Rows from block 4 of the image encoder of a small contrastive image-text model, named by matrix and row number. Rows with one number belong to one channel. Each number is 128 + 24 x the weight over its row's rms, rounded and kept within 0 to 255. All counts start at 0. Numbers have three digits each.
After each channel's rows are labels from the 100 images, of 14976, where the channel reaches its highest value: "patch colour" is the nearest of a few named colours to the mean colour under the peak. Only what is clearly more common there than usual is listed. The data: single toy objects rendered from many sides on busy backdrops. In brackets: how many of the 100, against the usual share in percent.
# convs1: first pointwise conv (encoder.blocks.4.convs.1.weight, 144x144x1x1), inputs 0-71
# convs3: second pointwise conv (encoder.blocks.4.convs.3.weight, 144x144x1x1, transposed), outputs 0-71

convs1.135:105125160140142135120126132135138128135119126125127157116112108144146138135074155170141129113153160131134179112128123188152120086111094128120150132129126094121146142146147133108137136156163165126131138113133132172167
convs3.135:132188163153157136157119161122193109122153099173135116141125143094117163119141135112145103098144127112164101148140111098128139118113087150154137124137097123099125120159104103141145095150103132098130089094143126123128
patch colour: black (99 vs 26.9)

convs1.89:145144117144118122131137125132146121111132140134108129134125114149182117118114114103125138118125150153107127152168127150136162144133122109173132121100091072125167141127125099100137158177145115131125094148133138143159
convs3.89:126123135107143130153114135104127085117138136135130116144139156095133097143171134143160117101113090122125100145123133160133126068129077127156121142108126103152044137101152082104127140070115126154114162097113081163164
patch colour: black (81 vs 26.9)

convs1.60:154155124126149063132132133135137143156135184117148156124133087141150139146120156176101145101148134157139099122141141120201139148116161129172138157143124114119135120155121114126133146150171117167148123125160089149153
convs3.60:108142139164090142107118127115106130132087135109129113116126124136110150119120099129136166134079116095156125156099089069147136205139134122154125121083126175114141140119121165099142168136133087130081121120121129123085
patch colour: white (30 vs 9.7)

convs1.79:131155152149106108128138012096112124123125146135137074117093103122123094147129148144135152133138152143115108126106099129093156112108137123108110145102095149094185099137126148118113119121108138163122129148174124090115
convs3.79:130120129116100109137125204091124072111138136157074096093110116133138114124145111105141119124131098141145103115143126104099152122118123134111109098119136148095114086165123139102153179120096130100141111162128094126131
patch colour: black (82 vs 26.9)

convs1.45:134118092119120115104133091087159131113139117127139138124115163114120098140129127130104126130094078080147144145169134111131125126131138097134113127111097100142084125122128143150125108154136092071138162166091133107143
convs3.45:084118146130153142140134140077105133118146124148207130144130105125111144139166076113142150119101146103084125156146126126110112128122111129095144123102099091122097116137145129113150141131109141120110054151077128117129
patch colour: black (96 vs 26.9)

convs1.7:128129102109099133124119162117125160150118145117117134142117128094142133147124154108104123116152126154138144158172121104136147149125130145108184103114122142156091107127142112145093169152094146066147106150122136163118
convs3.7:132080116139096120094139111124161138111119096101085130157145174135105153110135182133090080135156134140135131100110121101126095139109130158104131154149123133161152141126105123136166124113156130132131190158108121132130
patch colour: white (27 vs 9.7)

convs1.10:115136114132096132131109122154096142115086159147128138155141164085127117120123122085123139117138135098125114132104101118161151101112136113180163123129076132144180161153134097104138151127118120116150122086124121084080
convs3.10:178124126107144122094144131141128069116112103162123145128128135163153124142124133165129136123129107144133132086135130139132146127139105150138131144104182132109159141102125135135138128162089155078124107128140108136179
patch colour: black (59 vs 26.9)

convs1.3:145174117108133102133141076135129104133143175140128159151135104171149101141138082154161116186118126133153099153163127123107125134164142087107138123158110114135126101139131102161124137109133157126146155138119127117079
convs3.3:161121125109163132130145103103129165141182152115164126105134128113105115135139144116121117144145154110150134131148128126111093124114085132198119112138140197139029115118153193135155123104138116101128120124116128140125
patch colour: black (85 vs 26.9)

convs1.130:186106103134136111131138099122131127140144150113188116100119164137105201132127163117112112145111145132155122152129149116120132120134127106174103123166187119169131090172142144164144110147121143104147111109117212129131
convs3.130:120078135134139114127123119147106112126132111121176137096131146087028121136129119153092122134155130106217112168084122127170158123127151131138124128163147131129111137163144150124105135100134140121134129132137060142159
patch colour: grey (97 vs 63.4)

convs1.82:118157122139158113133161084127142074151111119102130148119144137092105155116090112131121122120082117088099171116131132118128121125123145132128141133152133144118093122151108098106150110173182140126084127111137113076153
convs3.82:113078152148112133142122155126152124107124115112120091126156149125130098101150144130141111118089148110167118150114113197158133109100169116101113150114084148116088171134103128110138129129129117113120127144122116103112
patch colour: black (100 vs 26.9)

convs1.74:129108174184125145138133137112130104131196122159110115112079144119106153131114148169163143116131128104135125138157128095116112160131137174117137136130120160135134129101123066126170129160145110124141109156132095123135
convs3.74:114177133072147109145116120151124136142117109110122163148132111147119140114148140111113135161148122125142158096115120147083107130125162099076171137141161114085130110151131163145134128087135092107130153162107141100138
patch colour: black (60 vs 26.9)

convs1.8:137142119097106111120131150128139126129156116126103117115116108128134118125133130089143121104168119119110219147143142121164126140114097130144081151162135129155115101154127120160135133114131135112148129127129122134134
convs3.8:115141143107116091104130129105157107115163132147093134104130126137134133126152131102134124162127134117126110141167125115135190131122120133126139133116156126101123146122134115118120156122129120184140087217120120120101
patch colour: black (54 vs 26.9)

convs1.49:121128113111130113101125143139133106142113154162135125100153094126178157127122145146111102104174135097136108147158149180081129117139136164123117144107093148100081132137136123108108161117129096077075056147167141166177
convs3.49:128151148111086134130120149164088143148120107115096151099155121116132129117138107124126144093177102130121136135143112103143123144114124131083133153117081144116105112145110142103199135167137082092102095117066145129145
patch colour: white (42 vs 9.7)

convs1.124:143100128179140142132132150129126172125120096142182125126112119143095083152116135143160125147173136085105118118117090090123148123136137173117138108123134105113136197081131128138115161154213121145156117140122193151148
convs3.124:160141146094127134132117099115064113113134138108092108110145156125100148135155106157136129115134124103154140116137136168146133150115180155139125119095156112131122142109121120157135108155102151146129145114112186079148
patch colour: white (31 vs 9.7)

convs1.96:133117132115123142125127150132136168108118106114107117096132153146145131120140111164104133118125140112160172122131175140155088124127136127133126150109113178153104130145140135129144089176104173157123136179127147112142
convs3.96:143127114168137107168138107113100138084155128138088123096141154114139132112097122154121112162180135112134133112112099109136152127131108185130113118139107124124147135118124159107181141146118117095105142107142135107107
patch colour: black (73 vs 26.9)